Rows from block 2 of the encoder of a small spectrogram VAE, named by matrix and row number. Rows with one number belong to one neuron. Each number is 128 + 24 x the weight over its row's rms, rounded and kept within 0 to 255. All counts start at 0.
After each neuron's rows are labels from the 100 clips, of 14976, where the neuron reaches its highest value: "responds to" is what is common among them. Only what is clearly more common there than usual is listed. The data: struck, bounced, scraped and rolled objects made by modal synthesis.
# fc1: MLP up (encoder.blocks.2.mlp.fc1.weight, 512x128), inputs 0-127
# fc2: MLP down (encoder.blocks.2.mlp.fc2.weight, 128x512, transposed), outputs 0-127

fc1.475 [ 89 110  87  89 156  92 131 151 103 141 152 129 159 172 120 146 141 163 109 106  84 110 141 153  89 130 137 120  97 149 122 150 107 166 159 103 132 103 102 160 103 122 150 152  86 151  88 140 108 124 123 128 166 150 111 132 150 147 102 132  84 134 139 150 134 135 157 111 170 152 135 140 108 101 130 144 114 146  90 103 177  94 139 107 146 117 130 120 147 117  84 141 163 127 130 112 159 107 114 129 169 154 125 143 171 155 126 160 116 118 115 141 158 124 135 145 171  89 114 115 121 148 107 134 143  89 147  92]
fc2.475 [145  73 154 114 138 131 171 120 126 141 134 125 105 121 151  80 135 104  94 100 109 110 118 162 143 147 137 152 137 165 148  91 132 115 114 114 131 115 168 151 139 150 137 103  92 115 165 162 111 151 126 167  87 160 145 115 120 150 130 130 141 157  89 120 125 150 160 138 157  99 131 141 120  89 111 150  91 144 159  96 158 145  81 139  99 122 155 104 137 142 154 133  91  94 137 133 155 147 117  92 151 107 170 110  96 126  91 121 134 120  98 159 156 112 107  95 166 135 156 137  95 113 133 148  87 132  98 116]
responds to: hard striker

fc1.189 [121 114  96 128 118  76 103 151 121 130 116 148  83 127  84 111 148 153 122 114 112  77 116 115 143 108 127 161 116  87  90  99 121  98 164 135 111 139 148 122  85 113 148 136  97 119 105  97 120  90 120 111 151 124  86 160 129 180  95 165 151 163 125 125 157 115 166 132 168 132 120 143 100 131 155 145 132 160 126 127 111 122 114 122 111 104  90 141 133 125 123 112 135 151 109 103 133 128  79  95 181  97 101 132  86 101 165 138 144 140 100 150 159 128 166 149 106 160  99 145 142 148 109 113 131 139 111 145]
fc2.189 [ 91 119 125 132 157 162 146  89 128 172 117 138 123 130 147 123 126 142 117 143 120 140 156 139 101 158 130  59 140 148 109 100 134 132 127 125 143 143 119 123 139 137  98  88 132 140 173 168 131  82 134  89 143 123 172  66  96  99 146 141 130 133 123 139 134 150 133 129 126 119 196 139 124 101 120 147 138 173 151 121 107 113  79 123 153 155 151 147 160 128 119 104 101 147 119 150 147 159 148 101  73 131 148 131 134 109 116 108 130  96 121 123 150 168 155 110 165 127 167  93 126  82 115 105 138 144 144 112]
responds to: hard striker; small; action: repeated hits

fc1.87 [106 147 134 162  99  96 123 115 157 150 147 151 165  96  98 142 147 166 125 116 132 149 110 119 153  97 111 101 177 112  94 120 102  97 114 111 150 138  99 148 154 174 128 149 111 119 136  86 118 101 133  88  94  73 168  97 110 135 150 140 110 140 133  85 166 100 140  74 142 137 161 113 110 112 159 106 184 133 159 144 125 119 148 145 131 150 128 128 133 148 115  92 148 102 103 121 108 152 141 161 107 127 118 157 107 159 133  87 139 159 120 125 138 147 111  91  95 126 106 130 169 146 153 121 133 138 117 118]
fc2.87 [163 201 116 154 113 143 118 139 172 145 175 100 120 151 122 113 135  93  66 153 151 149 118 109 104 134 154 138 109 151 127 128 148 149 106 141 148 118 121 146 115 124 119 121 113 114 107 122 143 124 144 111 106 115 149 158 159 105 105  64 127 165 134 110 101 108 101 123 114 144 100 115 114 140 110 153 128 146 138 184 106 118 142 103 128 156 153  69  90 116 105 122 146 125 109 110 114 114 155 134 109 145  79 149 156 129 132 120  87  97 119 136 122 132 150  85 119 150  99 122 154 170 171 144 145 156 143 148]
responds to: hard striker

fc1.436 [132  95 111 164 121 163 158 144 149 158 145 168 111 126 131 139 161 151 150 129  90 152  97 116 153 132 101 163 123  85 158 128 145 146 110 155 160 100 144  92 105 153 127  92 106 167 135 118 104 163 127 120 148 158 147 135 114 130 169 138 160 148 106 157 111 122 129 127 169 145 157 154 125 119 136  98 148 125  97 111 107 116 151 139 120 126  92 107 155 115 132 146 101 168 116 138 100 128 117 100 131 161  81  86 139 142 166 126 126 100 134 141 171 166  91 153 120 161  91  98 131 150 155 127 146  89 158 157]
fc2.436 [108 148  95 162 154 100 101 139  90 118 160 110 158 111 155 125 104 158 114 174  99  93  99 130 129 138 136 155 147 125 147 159  76 135 107 124 116 165 105  92 154 156  93 132 156 109 159  94 134 161 147 126 166 159 145 160 112 139 147 103  88 156 105 117 137 152 103  91 100 123 101 112 113 164 141 106 110 110 154 153 130 156 145 116 135 115 115 131 144 138 119 111 112 156 169  82  97 128 110 110 145 126 117  91 109  98 118 161  95 152  95 116 138 165 100 117 142 106 112 170 114 133 121 113 120 106  99 157]
responds to: repeated hits; rubber-like damping

fc1.33 [101 140  99 117  96 109 113 131 154 122 140 150 161 129 106 148  98  99 158 135 157 121 126 182 123 110 144 132 125 135 145 148 125  94 120  89 104 121  96 155  74 137 147 125 106 146  86 145 116 153  92 108 164 114  90 132  87 112 136 142 144 111 156 111 104 142 168  87 156 106 109 141 135 121 152  83 115 172  65 152  91  98 125 132 137 128  93 116 152 132 169 150 162 141 113 121 159 157 115  84 125 154 140 136 121 133 105 162 131 115 127 139 147 119 158 150 155 128 139 142 133  89  81 107 149 145 152 130]
fc2.33 [144 130 139 111 123 138 138 121 167 127 118 171 122 145 146 117  95 116 114 158 130 147  85 124 147 123  89 109  82 147 146 111 122 147 142 128 200 114 138  91 121 139  82 170 109 158 162 153 119 159 155 115 159 134 107 112 103 127  76 123 120 104 119 148 130 178 138 181 123 143 154 132 129  72 103  92 152 127 163 103 174 128 110 125 130 151 154 107 118 176 143  82 124 132 154 104 160 128 166 105 152 143  86 132 137 112 136 143 143 107 148 139 131 136 140 104 121 144 154 129 143 138 141 161 106 140 108 120]
responds to: hard striker

fc1.257 [ 67 108 118 114  78 115  85 118  99 150 117  92 135 136 135 118 150 112 111 104 145 135 113 160 139 115 107  94 126 148 146 114 177  94 125 145 121 134 137 163 115 118 107 103  65 132 143  97 159 152 139 137 104 117 110 121 125 131  99  90 113 154 127 165 100  99  94 147 119 122 167 130 131  83 115 129 109 129 126 127 111  89 128 120 136  76 109 155 154 115  91 112 119  89 123 135 135 146 159 136 127  89 127  93 122 155 121 119 159 146 167 174 156  91 146 117 140 111 132  77 131 122 122 115  97 117 168 104]
fc2.257 [ 97  86 134  80 133 143 153  75 138 140 114 129 167 145 114  86  94 139 142 103 114 120 111 110  82 163  86 104 142 115 155  88 133 120 157 120 165 143 148 123 132 110 148 130 137  89 161 129 114 126 117 113 132 137 134 118 106 141 130 145 108 111  76 144 132 129 139 118 149 144 153 114 119 139  92 151 125 130 120  74 165 153 129 152 128 121 162 174 138  73 150 111 105 148 105 142 172 171 146  88 124 122 113 104 127  95  99 149 128 119 106 120 156 121 163 155 147  86 171 137 159 115 150 109 136  97 129 125]
responds to: hard striker; steel-like damping

fc1.158 [105 142 156 108 111 164 115  88  90 155 102 159 163 182 123 116 104  90 147 137 122 145 154 167 102 141 159 143 145 105 157  94 118  98 116 119 154  86 140  83 132 100 160 143 124 132  94 108 133 107 106 111 149 131 107 136 150  98 112 135  98 105 106 106 141 119 153  92 101  80 120 105  97 131  93 107 162 127 144 120 112 100 114 117 140  93 141 148 116 140 148 155 103 117 148 161 152 109 132 121  91 111 129 100 110  87  99 100 143 109 102 122 151  82 108 122 123  82 141  89 147 130 120 135 170 141 132 112]
fc2.158 [145 113 118  90 117 119  93 150 146 138 102 126 165 125 126 149 108 111 108 115 119 110 144 154 135 124 147 135 159 148 102 110 157 163 145  98 120 128 107 136 104 175 111 162 142 138 134 127 169 150 106 163 127 142 141  97  75 153  88 118 125 126 139 118 138 149  93 136  98 113 172 172 135  82 160 153 125 114  91  98 145 158 111 120 126 101 182  94 119 137 104 133 129 125 120 157 104 133 132  95 145 145 175 175 131 144 122 151 147 128 133  90 144 139 123 124 190 148 131  92 150 117 123 104 163 180 141 155]
responds to: repeated hits

fc1.478 [122  97  79 137 132 141 105 135  86 115 154 146  79 151 113 114 159 109 117 119 141 119 126 140 138 161  98 135 149 106 115 146 150 152 113 113 104 140 172 124 126 143 119 115  99 142 119 133 123 163 157  66 155 110  66 135 186 156 168 161 112 124 100 113 135 110 137 112 111 126  89 160  90 136 106 108 149 151  94 118 129  84 132 129 104 162 121 154 168 141 133 136 142 131 175 133 159 158 110 168 149 167 123  98 148 106 148 144 135 122 106 153 128 163  93 123 104  98 134 139 127 153 114 143 140 102 103 140]
fc2.478 [141 137 101 102 147 154 182 137 129 133 144  96 123 159 129 140 158 168 137 190 110 136 107  98  53 134 139  94 134  92 101 126  87 148  82 149 119 167 135 119 138 112 145  97 139 173 149  89 102 124 141  98 145 133 128 140 160 118 156 127 105 137  98 129 116 110 155 121 149 172 113 119 124 141  96 145 121 118 137 145 128 126 131 126 167 195 119 127 140  98  89  98  91 142 132  98 135 144 114 135 112 125 142 118 103 108 154 137 133 117 113 154 140 158 121 166 105 127 124 116 144 115 147 111 132  89 163 168]
responds to: hard striker; rubber-like damping

fc1.148 [100 137  79  77 133 152 115 147 143 114  93 118 127 140 147 133 129 107 104 101 139  80 102 177 137 114 127 131 105 155 125 126 148 115 119 112  85 131  96 148 111  92 160  93 127 112 126 155 158 121  89 150 166 148 103 157 144 155 161 156 161  92 140 100 126 113 145 104 146 117 156 164 105 116 133 149  74 160  57 124 126 101 121 106 111 106 139 132 130 131 111 172 161 145 130 103 111  91 149 116 145 142 164 150 128 141  99  88 122 152 102 142 143 123 155 151 115 147 129 135 119 128 104  98 136  95 147 127]
fc2.148 [120 154 163 158 147 120  98 116 145 130 148 171 133 123 176  84 129 134  86  83 122 108 168 153 138 159 122  96 144 153 100 122 141 132 156 112 132 112 163  98 140 159 123 167 104 118 122 137 148 119 162 138 115 125 138 102 136 136 105  79 140 114 102 155  93 171 113 170 148 129 145 139 146  97 113 171 135 106 157 130 137 161  99 108 123 114 154 112 114 122 160 105 119 126  95 183 154 117 162 110 116 129 158 139 139  95 119 161 109  81 194 113 142 130 122 103 163 100 126 131 139 134 133 131 149 156 115 118]
responds to: repeated hits

fc1.277 [134 149 124 138 115 162 155 107 141  82 142 153 112 137 139 109 157 122 141 102 138 121 147  92  93 110 141 112  92  98 137 101 111 104 112 127  54 137 172 121 102 143 127 160  84 116  94 142 129  77 152 146 107 142 100 151 139 121 168 154 160 130 104 144 116 123 157 137 134  90 133 142 140 113 161 170 129 142 127 154 107 129 115 165 138 159 102 122 156  96 120  80  89 131 128 104 144 139 114 149 105  96 146 103 137 137  94 136  92 155 129 165 150 148 132  87 103 147  99 158 107 102 124 100  87 153 126 118]
fc2.277 [117 142 161 106 120 162 138  90 100 104 105 153 119 123 147 125  91 140 162 105  79 122 128 175 131 141 156  82 104 109 108 107 125 157 107  96 129 138 147 100 127 133  73 143 147 125 124 163  90 145 122 127 132 161 119 131 124 102 122 134  99 131 107 173 130 153 130 178 125 121 133 104 117 116  87 138 124 110 133 112 135 175 104 145 146 116 135 118 138 108 117 149  96 160  97 132 164 123 140 124 104 150 179 143 161 112 161 177 110 117 150  98 152 140 169 100 118  70 149 104 165 128 142 119 154  92 112 116]
responds to: hard striker; repeated hits

fc1.266 [135 124  94 164 101 124  90 145 140 146  97  98 139 167 140 106 156 150 145 102 144 124  99 149 117 146 161 162 148  80 122 105 152  95 143 173 108 159 117 109 140 149 159 130  95 141 157 138 148 139 173 146 113 106 107 175 120 131 105  93 148 145  98 116 102 152 143 132 145 119  83 164 151 171 142  89  98 116 127 125 151 139 120 100 141 165 128 160 102  97 141 132 118 148 134 103 101 163 101 103 125 139 152 125 150 104 148  96 140 143  99  98 154 122 136 135 128 109  87  98 119  94 108 167 146 150 109 159]
fc2.266 [168 126 104 157  85 132 150 133 151  94 107 150 139 119 136 159 126  96 154 156 135 120 105 148 143 123 158 135 107  99 116 173 155 128 151 116 153  99  89 162 103 142 117 139 140 129 154 122 157 105 110 110 158 106 159 134 115 152 171 125 151 138 149 130 101 146 116 128  93 134 109 161 143 180 152 104 149 163 141 164 144 115 109 114  86  93  88 127 116 175 158 168 117 155 161 120  81 104 103 138 125 109 138 122  93 163 110 166 126  99 146 169 140 120 133 164 146 134 125 111  85 139 145 143 107 121 156 145]
responds to: hard striker; small; material: steel

fc1.400 [122 143 120 106 124 114 163 129 148 124 128 121 157 108 107 151 133 148 130  90 109 167 126 149 125 127 163 123 154 152 109 132 153 113  96  83 128 100  99 124  93 102 134 167 104 101 132 122 116 136 139  78 140 165 140 168 160 150 125 125 125 102 148 141  97  89 140 134 118 106 121 102 150 155 117 173 123 126  95 143 108 112 164 129  95 118 114 159  83 101 101 116 123 126 154  80 104 127 149 123  92 166 124 155 135 147 102 138 111 186 155 156 129 159 173  87  96 157 134  98 133 130 154 169 101 125 154 105]
fc2.400 [143 134  95 123 134 170 124 115 152 119 160 156 120 124 138 117 107 126  99 178 131 128 139 150 105 108 165 141 138 108 160 150  80 142  88  95 125 110 145 107 143  90 129 129 182 108 136 169 146 120 187 147 141 147 151 158 113 143 144 103 136 140 124 127 117 169 108 148 138 123  99 111 101 106  90 171 130 114 150 138 177 157  88 121 124 160 150 113  78 146 162 152 147 142 129  97 108 124  99 151 140 111 110 105 148 143 122 119  99 149 178 142 146 130 115  74 104 121 128 167 103 143 160 107 121 146 144 128]
responds to: hard striker; repeated hits

fc1.476 [ 90 156 104 177 101 151 112 168 138 123 120 116 113 141 162 149 161 143  94 163 150  99  95 171  84 165 128 142 159 109 131 101  96 134  85 116 123 110 171 115 158 146  90 112  90 150 132 120 103 174 113  81 152 126  93 142 154 129 103 120 104 140 103 152 137 117 135 106  94 162 126 100 107  99 117 127 106 102 133 157 160  99 101 104 117 110 145 154 139 115 127 128  94 176 136 110 118 131 120 166 144 139 123  91 152 150 123 106 142 134 143 113 141 119 114 129 136 157  96 142 112 139 155 145 155  96 157 103]
fc2.476 [112 169 123 107 146 155 152 119 184 148 115 112 114 125 191 112 130  96  55  99 135 114 157 140 158 128 111 109 107 121 156 136 133 171 110 130 145 108 154 143 117 139  94 137 114 103 137 145 130 133 164 120 131 132 161 111 114 115 106  88 134 157 136 116 159 118 122 122 139  97 138 141 117  77 125 159 133 118 119 125 152 149 142 153 108 122 155  73 102 160 152 127 140  98 143 118 114 106 123 139 162 105 142 110 106 101  99 120 107 110 191 137 160 158 168  58 133 119 135 129 117 157 144 146 155 119 122 124]
responds to: repeated hits